Rows from block 13, named by matrix and row number. Rows with one number belong to one neuron. Each number is 128 + 24 x the weight over its row's rms, rounded and kept within 0 to 255. All counts start at 0. After the name is the row's rms in percent of the matrix's.
# fc1: MLP up (model.blocks.13.mlp.fc1.weight, 1536x384), inputs 0-76
# fc2: MLP down (model.blocks.13.mlp.fc2.weight, 384x1536, transposed), outputs 0-76
fc1.953 074 [108 105 129 105 127 119 124 146 153 138 108 116 146 117 114 106 102 128 144 147 108 146 172 168 150 110 162 138  96 119 105  89 170 127 110 113 103 147 165 125 123 120 113 104  95 132 159 133 148 142 157 180 153 130 140 139  90 158 143 143 117 155 144 134 105 160 113 177 169 121  88  76  85  93 116 109 137]
fc2.953 079 [ 97 120 108 149 128 155 125 144 138  58  93 182 169 156 163 124 170 130 118 108 156 108 104 117 104 127 153 119 154 112 121  93 112 130 135 152 135 188 122 131 119  78 159 135 115 130  54 128 147 108 130 125 136 144 103 134 139  96 120 146 160 163 157 135 109 125 110  91 135 202 115 144  95 122 142 104 121]
fc1.954 086 [124 114 129 179 111 130 141 133 142 120 116 110 111 175 126 145 184 139 172 160 126 136 177 138 111 108 132 157 108 115 116  98  70 142 131 143 148 155 154 116 133 117 126 109 118 148  80 142 157 137 148 105 123  84  99 137 112 123  95 141 147 139  92  88 144 107 140 133 127 194 154 152 128 179 154 117 105]
fc2.954 088 [ 84 145 187 101 132 133 151  91  91 148 121 106 187 130 107 107 113 160 127 116  99 157 128 150 145 136 151 122 168 130 123 162 147 151 110 135 122 122 110 154  98 126 115 161 151 132 128 108  95 147 112 134 139 156 115 122 130 144 130 150  98 119 165  71 179 153 128 137 141  93 128 153 136 134 124 116  87]
fc1.955 074 [132  98 146 124 128 118  98 112 164  83 144 111  82 102 107 124 112  76 132 111 119 112 140 131 115  82 127 105  79 144 100 119 130 103 154 132 162 119 130 157 164  75 196 169 143 155 147 157 138 158 132 131  93  78 145 139  86 143 163 155 136 130 128 115 145 161 114 134 118 112 166  97 121 173 114 116 112]
fc2.955 073 [147  96 118 142 124 145 128 131 122 128  94 158 139 149  81 110 135 150 100 127 137 123 134 167 162 141 148 115 131  92 166 134 124 150  92 183 120 157 166 137 123 122 107 123 134 108 131 128 113 130 143 117 143 145 146 162 115 113  96 117 114 150 133 132 178 163 148  98 159  93 107 102 164 157  92 158 108]
fc1.956 098 [163 126  88 109 163 113  65 123 134  55 144 128 114 130 133 132 137 131 142 112 121 138 163 112 166 121 127 115 135 145 137 139 136 170 122 165 111 137 142  93 164 117 129 130 165 127 148 145 110 128 106  88 111 120 122 150 137 145 121 136 116 107 126 153  67 154 115 142 147 131 145  91 118 162 138 122 154]
fc2.956 095 [117 135 144 152 126 121 130 110 124  93 148  84 110 109 105 129 102 148 118 103 146 141 111 156 115 113 132 139 129 101  96 169 119 147 155 153 126 112 101 112 100 163 101 129 152 146 132 155  95 129 119 113 154 165 120 120 110  75 117 151 144 125  93 116 135  74 155  69 123 103 168 145 140 134 145 132  99]
fc1.957 129 [130 101 150 134 143 124 124 168 143  90 129 139 104 117 172  71 126 122 118 157  97 114 106 125 149 114  81 141 135 152 153 154 137 126 146 138 150 113 121  93 149 136  98 110 152  98 108 108 178  99  99 129 131 167 126 105 150  94 119 143 126 159 148 116 140 134 116 147 149 157 157 136 115 108 166 122 149]
fc2.957 123 [109 119 157 162 117 127  79 123 116 145 116 180 139 170 143 117 147  90 121  60 118  68  90 172 159 118 119 146 157 130  95 111 110 124 128 142 144 146 161 134 155 137 108  88 122 126 119 133 164 136  91 143 106 113 137 123  79 106 117 157 173 128 124 130 160 111 101 168 130 111 105 108 125 134 137 165 123]
fc1.958 149 [ 89 157 139 135 125 109 185 119 122 122 136  99 141 147 177 103 111 133 118 112 114 101 118 140 117 131 130 137 149 167 121 102 132 145 153 162 127 111  98 136 149 132 153 133 107 116 131 100 121  98 123 141 124 100 166 123 130 154 115 150 137  93 120  90 155 108  88 128 136 141 123 168  86 137 124 155 135]
fc2.958 142 [103  94 158 103 138 164 149 137 112 161 111 108 133 145  78 114  98 177 159 175 126 150 150 122 116 135 144 166 125 139 145 118 123 113 116  95 104 120  99 104 110  99 128 104 149 169  94 125  90 105 104 118 100 137  97 139 122 166 129 118 122 112 151 111 115 150 155 134 132 120 116 134 143 191 131 121  95]
fc1.959 042 [144 136 101 179 127 162 121 160 129 154 122 115 170 101 144 115  83  95 146 106 141 139  70 146 118 143  93 156 111 123 151  99 158 156 140  89 184  98 102 141 121 130 132 117 158 124 131  93 164 125  86  96 137 166 103 124 123 115  91 146 133  82 159 106 161 115 118 172 131 128 131 117 120  97 131 126 167]
fc2.959 044 [134 157 148 112 116 132  92 113  52 134 111 173  94 107 157 124 126 145 103 157 149 183  85 106 171  67 147 126 122 154  89 136 101 126 164 159  93 134 147 152 127  77 100  95 144 141 141 164 133 162 166 176 136  91  92 119 102 140 120 152 122 160 109 134  86  97 143 146 152 113 121 156 168 156 160 149 103]
fc1.960 077 [130 129 122 156 139  85 148 102 131 150 125 147 107 113 121 107 158  93 126 126 176 157 147 108 142 122 142 128 116 141 138 159 123 128 131 111 128 118 133 137 172 148 165 158 115 118 117 128 150 155 100  87 150 140 157  96  78 132  73 128 112 151  85 116 133  95  88 135 109 118 157  92 127 113 119 101 169]
fc2.960 082 [164 140 149 132  87 110 120  87 171 145 134 151 128 125 154 113 118 136 101 124 127 115 126  97 135 155 137 134  99 135 117 133 154 144 140 120 129  88 120 141 115 157 112 124 124 106 169 137  91 148 140 176 105 137  87 154 117  87 143 133 133 124 131 138 131 163  95 131 149 132 133 170 126 116 118 165 134]
fc1.961 116 [ 75 111 153 141 132  94 110  72 131 133 135 160 146 143  92 135 146 151  91 145 146 157 121 127 127 121 176  99 125 125 133  87 134 128 132  95  74 140 135 116 134 126 131 106 133 118 131 137 118 123 145 140 121 122 117 103 128  88 140 124 135 127 133 131 121 121 142 166 166 136 105 111 174 122 127 165 210]
fc2.961 120 [149 141 146 132 142 134 148 114 162 135 149 128 118 136 145 110 102 105 108 110  96 137  65 122 157 105 122 110 131 115 171 126 132  95 103 129 159  98 122 132 155  98 149 151 122 122 155  74 141 143 149 136 135 126 120 137 106  99 122 135 136 161 113 137 138 129  98 134  92 106 153 119 118 136 125 136 137]
fc1.962 067 [113  74 113 122 104  94 119 132 102 119  63 121 157 104  93 189 114 113 116  87 113  85 131 141 130 140  92 146 123 108 135 105 152 132 146  94 100 124 130 159  98 165 128 157 113 115 112 152 103 106 176 116 159 144 118 122 139 114 178  85 115  93 107 109 130 119 127 170 160 109 184 111 135 150 100 140 154]
fc2.962 069 [114  83 122 118 143 121 124 147 154 124 163 104  98 139  86 100 144 128 177 118 125 143  85 139 128 158 107 137  85 119 157 137 144 135 174 141 109 100 127 125 179 114 108 139 187 146 113 156 106 131 155 168 128 168 113 140 167 117 188 131  82 147 133 121 167  76 126 125 162 113 117 135 126 143 166 141 154]
fc1.963 088 [140  91 105  94 148 140 137 128 121 114 141 121 132 129 130 135 135  85  81 116 158 122 143 127  98 124 149 104  99 166  82 158  94 122 153  99 145 135  87 125 137 115 132 142 149 103 128 164 103 113 112  76 157 128 165 105 150 133 131 132  62 129 144 125 111 130 130 115 144 143  95 150 137 121 117 139 150]
fc2.963 082 [138 102 125  77 127 113 147 145 158  96 167 122 124 119 158 164 131 110 179 134 110 125 118 116 104 148 112 124 150  85 153 178 162 151 129 138 138 118 124 117 150 115 124 154 138  98 148 145 117 115 137 115 117 112 124 131 106 172 156 148 103 129 155 185 110 113 112 112 158 156 147 123 119  84 120 122 138]
fc1.964 033 [133  80 100 108  79 117  96 128 100 111 147 151 126  92 143 131 144 187 151 168 146 105 122 150 171 117 154 116 114 103 164 117  94 157 115 118 143 146 121 110 149 127  79 140 134 127 152 111 182 118 109 108 109 103 136 132 136 120 134  61 164 127 103 161 161  83 146 175  95 100 138 123 117 139 172 146 114]
fc2.964 035 [124 132 181 162  93 128 127 117 148 129 128  84  73 132 115 194 149 128 127 119 111 102 173 108 137 163 126 153 102 140 130  91 130 158 154 102 167 166 130 144 122 145  91 122 130 124  93 137 110 142 142 156 142 109 100 109 122  98 147 175 108 142 142 162 164 106  99 141 150 109 117 124 129 129 133 144 142]
fc1.965 065 [119 103 121 127  92 120 148 123 117 119 149 118 163 125 132 123 115 128 121 113 152 105  90 107 137 105 109 112 103 128 116 135  94 133  82  68 153 160 150 142 198 133 119 140 137  82 127 118 131 158 121 168 144 161 176 108 146 146 184 142 101 132 124 188 131 109 132 137  90 119 172 154 131 136 178 124 137]
fc2.965 065 [128 120 166 158 180 153 176 120 109 109 123 175 137 145 116 103 138 126 136 118 130 172 160 142 141 141 136 114 132 145 127 132 117 162 136 149 107 134 132 140 139 126 157 135  96 145 107 102 104 148 133 133  96 108 176  91 140 122  71 133 172 153 119 140 145 148 128 111 132 126 121 100 158 122  94 119 150]
fc1.966 130 [133 117 144 101 157 142 120 126 134 164 124 148 163 151 137  88 111 170 132 159 147 119 143 152 172 120 162 138 161 143 129 119 111 115 136  98 105 109 124 131 126 119  96 155 161 112 141 157 123 119 142 125 160 132 159 130  51 151 133 122  97 120 143 163 151 121  97 161 126 140 131  93 129 141 134  96  96]
fc2.966 128 [129 136 157 156 144 117 106 143  92 125 128 112  89 135  84 154 140 122 104 142 114 157 131  80 124 117 117 148 132 158 116 145 113 123  63 149 148 136 127 121 133 120 214 128 141  89  97 149 134 144 135 127 139 109 141 130 104 153 158 113 125 134 144 133 158 170 164 146 165 162 144 140 123 110 137  84  97]
fc1.967 094 [107 124 152 123 115  95 101 130 120 126 169 143 146 130 110 101  78 133 136 102 141 145 195  87 108 126 143 128  74 160 128 146 134 118 112 152 113 139  81 145 155 110 176 132  95 130 103 123 160 111 123 121 128 109  94 113 117 120 124 112  97 154 176 126 114 115 110 151 124 150 162 103  99  92  98 164 157]
fc2.967 093 [129 103 105 126 129 128 129 156 122 129 111 175 128 121  94 164 155 102 109 144 161 126 145 138 124 127  78 137  74 112 175 162 118  52 120 131 105  96 129 143 100 135 143 111 108 135 106 174 167 164 138  73 104 158 139 137 117 108 146 110 119  81 134 103 111 138  97  82 157 122  91 118 163 137 134  99 145]
fc1.968 067 [179 138 143 134 170 127 111 136 148 166 116 137 108 153 155 153 145  86 127  96 120 129 127 118 113 167 122 122 124  98 103 121 130 144 124 104 132 120 125 134 122 146 134 135 175 161  58 134 141 165 115 109 169 104 123 143 149 144 118 123 107 128 152 137 148  81 118 153 147 155 114 118 179 112 123 149 121]
fc2.968 067 [101 108 149 132 158  80 104 136 117 124 132 139 110 131 147 143 103  91  93 125 148 154 191 152 143 108 133 132  69  99 173 108 147 125 132 131 117 117 150 133 116 122 112 118 104 149 113 104 147 129 115 131 175 108 148 103 130 157 107 138 166 121 152 147 143 126 124 187 140 133 109 115  68 134 130 123 128]
fc1.969 074 [127  86 159 105 147 136 141 146 104  90 148 129 143 133 144 114  96 112 147 124 122 111 118 120 128 135 124 114 117 162 158 193 113 131 109 120 111 186 181 144 126 112 119 149 115 151 156 140  84 155 116 157 152 144 153 113  99 131 109 135 130 116 145 169  88 137  99 140  99 136  91 169  84 104  81 149  78]
fc2.969 079 [161 140 134 142 139 160 117 103 133 172 104 126 106 149 146 132 125 108 127 137 141  72 102  89 139 122 150 147 181  75 118 133 161 124 127 106 120  69 127 115 183 127 107 128 105 152 152  85 114 144 156 143 118 141 141 188 135 136  89 150 114 115 149 116 108 134 107 144 162 110 104 160 129  84 145  96 117]
fc1.970 102 [154 152 124 147 142 147 128 132 113  96 109 131  77 116 134 125 100 143  99 131 127  87 111 117 126 136 163 144 160 153 161 130  87 147 135 122 106 110  93 180 130 128 124  99 128 126 141 133 126 156 111 153 124 156 175 102 122 136 151 138 118 145 151 147 124 122 124 141 123 145 108  92  78  78 116 133 135]
fc2.970 104 [120  83 145 130 109 110 132 157 119 131 127 159 177 126  80 131 172 157 118 145 121 111 129 118  97 138 103 123 113 101 108 134  82 129 104 118 103 113 123 160 108 136 115 108 109 164 128 123 170 167  99 165  78  92  94  75 170  97 109  96 136 129 126  99 117 129 101 119 161  92 120 160 127 154 137 129 114]
fc1.971 080 [114 114  96 133 111 134  88 115  81  91  80 117 125  90 131 133  99  99 110 141 117 131  93 113 191 126 133 125 121 165 128  84 136  83 120 118 143 102  77 124 123 139 120 148 115 160 147  62 141 140 124 132 113  89 108 121 133  84 117 113  96 162 142 142 130 135 134 126  90 128 142 153 116 125 134 135 119]
fc2.971 085 [ 99 144 119 139 136 134 152 119 164 172 144 166 149 126 127 150 135 134 117 116 147 111 127 120 129 133 109 167 147 119 116  84 129 190 167 107 115 124 118 146  97 110 100  77 134 142 154 116 149 123 140 119 133 166 132 157 118 146 143 158 102 166 132  72 147 111 151  55 107 122  96 117 133 125 107 143 170]
fc1.972 088 [160 118 188 112  78 188 147 121 136 145 126 136 171 140 104 123 102 152 128  94 102 139 111 136 146 129 102 141 106 154 150 113 120 127 107 141 152 153 125 113 146 135 132 175 138 128 165 106 135 106 180 120 118  98 154  83 130 108 122 137 143 119 132 104 111 144 161 130 135 148 119 113 148 110 106 122 139]
fc2.972 090 [150 149 123 124 113 139 124  88 151 106 123 109 110 123 147 156 127 145 127 178 152  85 166 134 148 142 150 132 130 137 134 131 145 151 115 113 137 125 129  77 122 105 122 118 134 107 118 145 137 168 126 131 135 118 135 160 130 140 159 121  96 150 113 183 147  80 141 147 131  85 140 129 157 133 133 106 151]
fc1.973 063 [141 139  91 115 104 131 100 164 142  79  99  52 113 115 171 110 113 126 145 138  93  95 120 108 132 159 107 153 100 144 132 137 109 136 171 151 128 124 103 110 143 153  82 191 153 106 110  85 145 135 114 175 105  99 127 139 205 132 128 135 141  99 131  91 135 119 123 141 149 155 139 110 104 109 134 158 143]
fc2.973 063 [129 165 159 120 108 121 102 127 146 125 131 155 116 130 157 138 118 135 158  84  93 139 129 123 187 113 110 111 136 121 145 121 141 136 119 116 133 152 105 138 146  87 135 147 136 102 115 134  82 115 149 131 145 119 131 140 175 117 113 116 146  91 154 102 152 117 101 143 142 125 121 141 122 136 102 164 127]
fc1.974 072 [ 89 105 111 117 150 106 116 168 141 130  97 155 151 150 146 102 128 139  99 144 118  82 103 154 115 111 192 103 154 145 150 147 104 108 127 163 171 161 113 124 161 128 129 135 100 104 170 110 127 121 154 123 119 176 156 118 160  98 143 122 127 102 154 103 125 170 126  90 104 154 115 141  93 159  96 121 133]
fc2.974 070 [164 118 143 121 121 134 112 140 134 131  73 138 175 187 149 109 128 183 117  82 164 116 109 152 162 131 151 121 166 114 166 101 124 116 122 103 116 138  92 132  82 141 150 124  99 112 160 126 109 119 118 134 177 113 149 109 168 133  92 173 119 106 115 110 139 118 122 136 132 127 123 145  84 161 130 132 139]
fc1.975 038 [137 158 100 140 134 165 129 144 124 105 111 111 101 135  73 119 124 144 131 156 145 119 112 100 129 122 116 105 103 127 112 147 123 157 107 144 116 103 130 132 167 141 156 169 142 134  76 106 122 123 157 118 153 127 148  94 142  95 114  91 117 111 140 105 176 131 125 113 128 127 161  98 108 127 113 119 122]
fc2.975 044 [122 139 140 103 107  98 142 117 138 111 106 116  96 131 147 163 143 139 122 162  76 144 144 158 125 117 125 127 141 125 133  70 102 124 148 132 146 173 103 145 136  85  83 100 143 130 100 147 133 108 126 145 129 181 140 131 143 146 152 138 118 129 125 163 136 108 135 153 100 129  83 143  92 114 176 109 156]
fc1.976 092 [144  88 129 141 134  95 128 109 129 102 142 124  84 114 115 113 130 105 178 115 124 116 147 125  96 179 121  92 152  96 141 133 110 136 118 122 105 106 163 104 153 144  96 133  89 140 118 110 145  86  95 142 134 115  99 133 128 130 144 117 134 103 125  93 116 127 133 142  81 160 137  89 148 103 138 140 147]
fc2.976 092 [144 102 124 150 160 122 111 122 136 120  97 143 101 115 179  91  99 130 110 111 109 142 154 101 160 144 146 122 149 103 134 146 142 135 143 140 109 141 140 136 133 116 161 138 120 109 140 127 125 120 103 111 148 104 162 117 122 118 142 125 133 143 169 121 153 170 128 132 125 108 137 145 130  97 110 208 124]
fc1.977 055 [156 104 107 121  91 124  93 186 135 111 142 127 114 122 168  98 120  88  97 120 131 162  94  94 125 139 102 118 141 100 102  93 135 115 118 125 150 140 111 102 155 118 147 120 118 130 106 132 152 134 114 155 124 116 109 164 115 130 156 118 112 140 106 156 100 110 127 161 125 110 145 125 153 136 133 169 102]
fc2.977 057 [130 159 159 160 172 121 142 121 120 143 155  74 154 177 133 132 128 130 141 134  94 136 169 141 131 131 142 115 129 105 125 158 122 150 148 169  95 120  97 146 127 145 137 137 147 121 154 169 136 115 108 104  94 154 112 119 128 125 120 153 139  59 147 127 123 124 109 125  83 134  76 141 129 134  73  83 120]
fc1.978 111 [119 123 125 128 141 131 142 150 168 171 115 147 160 123 129 123 116 135  85 135 126 109 146 128 116 130 115 131 120 131 133 119 154 103 161 108 102 154 119  92 114 119 120 120 113 122 126 127 114  93 151 138 181 166 164 148 128 116 130 170  96 150 117  99  91 142 157 148 140 167 114  98 140 128 132 123 125]
fc2.978 101 [123 140  96 116 146 107 108 145 127 157 128 117 152 133 154 124 148 123 149 167  68 133 145 147 120 155 118 175 147 163 154 177 109 115 148 162 138 122 114 140 157 111 123 179 105 148  81 137 128 105 116 133 133 144 146 124 121 145 141 155 119 128 122 114 121 108 112  88 146  91 148 112 134  92 154 137 143]
fc1.979 030 [159 140 103 163 158 127 201 194 131 107 131 161 120 121 105 145 136 141 102 115 110 193  91 147 113 113 128 117 148 164 164 149 144 122 149 114 113 164 125 122 118 110  90 113 148 110 100 133 104 118 141 152 111 111 127 150 114 146 161 119 102 170 119 125 127  77 108 155 140 123 150 154 101 131 107 106 109]
fc2.979 037 [113 171 166 103  90 170  97  78 173 129 121 150  77  93 163 162 123 162 115 157 110 102 154 115 118 115 138 167 159 106 107 106 112 157 160 120 152 123  93 151 129 106 110 162 144 108 151 102 135 110  93 102 132 100 117 109 131 132 133 118 137 115 149 145 153 166 108 122 149 100 126  90 124 108 145 149 127]
fc1.980 056 [124  83 130 128  85 127 103 158 149  91 118 128 124 116 120 144  98 151 131 127 133  99 138 152  94 128 131 129 128  80 148 182 161 133 114 161 158 138 131 165 116 132 133 136 148 127  96 148 123 129 153 155  95  91 130 114 105 106 115 127 134  92 150 123  91 116 167 140 144 129 145 146 137 119 151 138 127]
fc2.980 056 [141 131 131 135 135  90 122 121 128  89 114 133 187 139 178 124 143 135 141 117 116 150 146 176 154 101 109  80  98 136 116 124 111 111 160 130 103 108 129 121 122 131 153 172 110 134  93 102 134 120  97 123 172 129  78 122 156 130 153 110 164 130 117 156 125 107 134 168  96 165 131 110  99 140 114 109 139]
fc1.981 070 [148 150 140 145 172 114  93 113 133 137 104 172 112 116  97 162 127 124 113 127 118 123 132 130 114 113 128  99 134 162 144 143 132 104 158 113 141 138 174 134 120 120 148 145 129  78 123 122 156 118 127  94 105 129 118  99  52  98 147 144 162 113 139 152 121 151  95 114 120 140 109 121  92 119 125 120 121]
fc2.981 077 [ 95 177 111 156 160 124 135 159 167 100 159 129 132 108 175 151 159 109 141 138  93 179 135  78 157 141 129 123 114 140  65 117 145 121 143 160 137 133  99 149 120  98  99 129  94 111 128 110 117 154  86 131 122 134 139 121 116 107 123 112 135  91 100 114 130 124  91 100 156  89  95 131 144 125 108  93 132]
fc1.982 081 [118 105  84 102 106 124 142 122 128 139 110 134 153 109 154  86 135 138 127 126 125 125 109  98 167 151 118  90 169 104 125 119  94  99 143 150 126 182 123 144 116 127 143  80 138 141 117 149 139 130  71 141 148 161  90 136 117 126 141 140 122 104  78 150 145 117 130  97 115 130 147  91 146 120 140 121 110]
fc2.982 088 [157 133 180 168 174 139 102 108 129  63 150 104 161 115 152 135 109 159 156 118  98  86  95 117 173  66 122 145 122 100 158 148 155 130 119 134 133 130 132  77 175 137 125  88 130 127 142 116 124 126  90  80 142 120 127  80 136 100 138 128 139 145 152  90 128 137 119 149  90 110 155 164 114  98 109  94 126]
fc1.983 081 [129 122 123  97 100 134 166 180  79 158 167 123 138 144 120 110 133 126 152 157 118 133 120 113 111 161 131 129 167 145 145 139  94 125 110 156 105 127 124 106 113 109 155 114  46  98 143 148 183 128 144 155 165 141 122  89 163 135 103 175 106 115 153 119 122 147 159 178 176 176 114 111 159 105 131 146 126]
fc2.983 080 [123 174 171 148 152 138 113 134 129 108 126 101 131 137 135  94 154 133 122 151 116 123 129 137  97 125  99 137 149 124 152 132 116  79 175 144 137 145 182 173 128 167 133 116 136 100  86  87 140 141 150 124  97 156 127 200 141 128 141 120 141 100 126 156  92 140 144 162  86 121 144 116 106 113 120 146 147]
fc1.984 063 [141 109 160 165 146 151 120 131  97 175 153  97 132 135 148 137 167 125 132 142 122 118 146  84 136 124 167 141 126 137 139 141 141 117 113 185 142 131 102 127 167 155 112 145 141 105  75 117 165 122 177 183 123 150 135 137 179 107 162 161 135 112 120 102 126 158 126 138 114 151 115 155  80 131 105 132 120]
fc2.984 067 [110 120 151 130 129 118 114 125 155  76 119 122 113 156 141 113 136 150 138 109  91 141 141 144 183  99 112 128 157  95 158 105 123 129 139 137 152 108  84 128 142 144  65 107 169 133 138 118 106 114 116 134 125 140 111 133 149 133 135 160 112 149  98 121 126 141  50 115  95  73 118 139 125 138 142 129 100]
fc1.985 073 [106 137 140 136 149 119 134 109 119  92 118 150 106 157  83 116  70  76 158 140 168 135 103 120  86 116  84 142 112 113 157 127 128  99 108 122 126 137 148 123 125 131 168 163 145 154 101 166 137 108 118 140  96  73 134 120  38 123 129 117 139 139 131 131 108 172 103 172 101 152 116 126 158 127 148 190 115]
fc2.985 071 [100 174  90 122 116 133 110 103 151 124 140 102 155 123 152 131 154 128 151 147 181 177 153 116 120 118 117 128 112 139 126 166 150 154 114 121 113 147 138 125 114 113 148 146 101 133 132 145 147 120 125 132 162 129 160 134 114 131 134 114 139 122 135 114 119 135 103 116 138 118 133 167 177 131 161 108 108]
fc1.986 093 [133 151 117 109 100 110 139 117 152 148 136 117 128 116 146 119 112 188 156 115 123 111  90  88 113 135 123 141 159 106  90 171 126 155 200 135 112 111 122 151 149 129 117 152 181 102 148 103 123 109 114 132  98  90 103 128 123  91  55  97 123 134 145 126 121  85 152 159 127 107 123 125 143 128  97 131 138]
fc2.986 093 [134 138 117 171 156 104 101 121 124 126 109 106 115 127 149 141  97  72 144 124 118 166 147 139 148 133 145 103 128 143 166 139 143  78 118 123 136 155 122 161 120 169 137 145 131 160 101 136 128 128 124 141 166 132 148 141 113 152 137 138 179 155 132 140  84 139 169 174 141 130 119  62 135 102 175 124 165]
fc1.987 097 [128 120 154  98 150  84 146 141 117 139 123 147 117 141  81 118 124 124 106 154 150 124 135 150 117 123 101 172 115  89 114 103 128 118 108 181 166 120 117 121 157 155 132 111 130 162  99 152 138  99 160 123 130 119  86 135 133 123  93 128 120  95 114 116 137 145 125 177 115 109 130  89  97 144 154 116 133]
fc2.987 085 [146 156 126 145  97 132 192 130 132 154  99 131 143 126 112 152 167 137 117 137 127 150 153 118 127 159 174 120 152 136  90 168 129 117 132  82 131  92 136 148 147 114  91 128 185  98 107 113 111 151 137 157 133 129 141 161 176 149 110 116 110 138 131 150  51 116 103 122 125 110 160 154 174 128 142  77 105]
fc1.988 130 [128 144 127 147 155 112 126 127 141 101 149 112 136 146 144  94 101 109 124 122 109 130  90 110 141 114 130 143 121 110 124 130 119 107 128 149 180 136 129 134 195 137 130 117  83 129 117 122 107 122 191 129 129 104 135  97 169 103 125 130 117 124 147 111 150 105 107 147 118 119 132 158 158 138 106 151 128]
fc2.988 129 [133 120  92 123 164 106  93 112 107 137 143 137 123 164 105 139 132  93 143 146  94 152 132 132 137 105 158 128  97 115 155 129  95 143 137 140 101 119 139 127 171 123 108 138 140 128  78 130 143 124 147 148 141 122 138 153 134 122  78 176 134 106 125 152 164 142 116  90 124 117  95 178 151  91 107 150 122]
fc1.989 034 [145  98  97 124 156 128 114 143 107 130 108 130 168 122  96 131 114  95 149 133 113 101 145  72 107 134 117 126 126 112 153 136 137 149 126 118 133 138 162  95 115 119 143 129 104 153 108 140  87 140 136 113 129 114 164 123 172 136 144 128 142 113 116 121  93 161 156 165 133 132 111 109 113 124 117 153 119]
fc2.989 035 [153 107 119 141 177  97 136 114 109 131 152  90 142 179 135 168 143 108 129 124 119 148 128 129 110  98 137 156 164 116 149 111 141 131 135 134 147 151 152 155  85 148 129  88  79 126 123 122 103 165  85 121 135 167  98  65 111 106 113 121 104 121 129 172 121 108 140 125 154 116 109 123 103 102 145 104 141]
fc1.990 064 [162 129 135 113  91 113 169 164 137 135 152 133 139 123 127 160 153  96 109 108 110 130 148 124 144 164 115 100 156 107 118 135  92 136 141  97 100 105  78 150 135 155  87  88 121 180 108 137 100 117 104 123 119 108 130 110 159 127  92 130 122 145 117 137 130 120 136 168 116 127 138 161 131 115 132 120 105]
fc2.990 064 [149 148  83 140 123 165 107 112 147 130 111 159 113 150 184 116 115 146  85 122 129  74 111 155 132 130  79 180 110  99 125 142 172  95 144 144 150 131 111 116 105 138 131 140 134 137 127 114 148 102 175  77 118  87 156 166 107 132 154 123 145 108 109 130  99 145 137  81 188 152 127 123 150  89 110  87 187]
fc1.991 156 [127 119 119  92 156 159 168 135 152  96 128 104 128 148 132  69 120 130 118 133 131 116 100 129 154 103 121  96 113 123  92 157  93 113  99  77  75 130  89 150 132 152 154 129 131 138 131 135 130  86 100 162 100 110 143 114 119 146  98 161 166  96 156 136 134 102 145 123 137 136 144 130 114 141 153  97  91]
fc2.991 150 [ 85 124 142 119 134 115 143 121 143 131 116 144 149 112 111 160 108 137  77 121 146 152 151  85 107 102 101 151 142 196 129 145 162  96 149 138  90 115 135 139 156 114 112 124 117  91 133 123 132 128 125 132 129 124 107 149 159  75 140  95 134 126  97 168 129 110 106 169 173 127 134 129 112 131 117 131 128]
fc1.992 113 [153  94 118 161  82 116 142 130 104  82 153 167 121 109 106 108 119 116 103 132 102 149 134 172 116  82 136  84  98 151 161 137 103 101 153 162 130 124 155 104 143 137 128  91 119 135  93 121 163 143 107  96 144 132 135 113 118  68 104 121 123 136 104 138  93 146  89 145 135 135 200 115 105  88 118 102 151]
fc2.992 117 [119 112 139 129 128 143 174 117 134 106  96 144 142 135 150 149 100 155 141 150 180 126  80 133 142 129 124  93 143 114 138 216 162 104 145 164 167 109 108 111 118  84 137 134 169 127 139 143 117 126 121  74 123 119 173 140 117 138 126 131 106 108 123 126 143 109  91 142 148 112 139 124 140 105 146 152 111]
fc1.993 113 [104 137 114 137 179 138 166 131 122  93 148 154 143 125 103 121 126 125 125 119 139 128 152 128 108 128  87 102  96 118 105 107 106 104 138 127 105 145 110 128 154 113 124  86 109 127 107 128 134 101 118  86 147 121 129 113  70  73 120 130 114 142  93  93 119 149  76 152 129 128 127 124 161 113 155 115 148]
fc2.993 110 [120 106  89 159 143 132 158 149 140 173 182  91 155 122 131 150 125 135 147 117 117 132 129  87 150 132 100  91 113 133 147  97 178 142 117 132 190  97 111 117  74 105  92 144 133 109 132 144 105 143 127 152 112  85 108 107 118 121 117 130 100  73 100 123 136 121  84 120 120 131 170 128 137  67 149 139 102]
fc1.994 036 [159 126 120 141 171 136 146  87 130  89 134 136 180 136  97 136 146 122 136 139 156 102 121 162 144 168 104 134 165  92  95 123 141  86 137 123 159 101 130 106 126 120 138 129 114 143 142 152 151 147 103 121 114 124 119 103 159 107 104 138 126 120 150 126 110 126 113 113 137 130 149 108  80 132  98 106 182]
fc2.994 042 [140 139 154 114 134 138 107 153 114 151 118 129  89 146 140 136 111 111 123 126  70 110 165 133 113 143 178 124 142 145 141  85 132 135 132 126 117 126 116 129 118 116 140  85  94  91  85 110 148 169 103 162 160 157 126 153 125 107 137 108 105  99  82 178 148 108 108 119 180  85 114  98 125 177 125 139 107]
fc1.995 104 [127 140  98 123 122 138 141 146 120 136 121 142 126 125 145 123 108 121 177 115 112 108 141 144  69 126 143 115 125 122 115 129 133 150 134 139 141 143 130 120 121 125 133 124 125 143 125 150 152 107 116 134 148 136 104  98 123 118 125 118 114 148 143 122  82 112 114 161 141  95 151 152 178  75 135 147 147]
fc2.995 102 [ 93  99 117 141 158 129 112 117 112 104 166 134 143 171 121  99 130 158 178 117 151 135 145  76 135 154  82 102 126 109 103 100 163 108 130 103 110 135 130 125 172 135 147 112 126 103 133  98 137 110 130  94 144 106 146  83 109 154 144 120 175 138 144 127 144 140 131 107 125 137 130  94 114 153 125 154 140]
fc1.996 053 [145 131 156 186 141 134 154 105 125 107 117 149 134 107  93 145 199 151 137 101 129 143 127 142 137 142 144 102 123 139 139 167  90  89 147 154 133 163 103 125 126 124 148 175 179 130 139 114 148  98  85  94 145 123 155 111 126 127 123  95 130 141 110 119 120 128 125 125 146 116 135 137 142 134 104 165 122]
fc2.996 051 [135 136 125 125  99 152 106 120 135 139 155 141 169  94 101 116 166 111 142 137 121 127 121 120  77 113 159 139 104 110 116 130 142 173 137 138 137 168  87 202 136 132 106 100 141 126 100 132 172 138 108 120 150 135 141 116 114 116 106 136 139 108 103 140 135 114 113 102  98 163 132 114 123 145 146  79  87]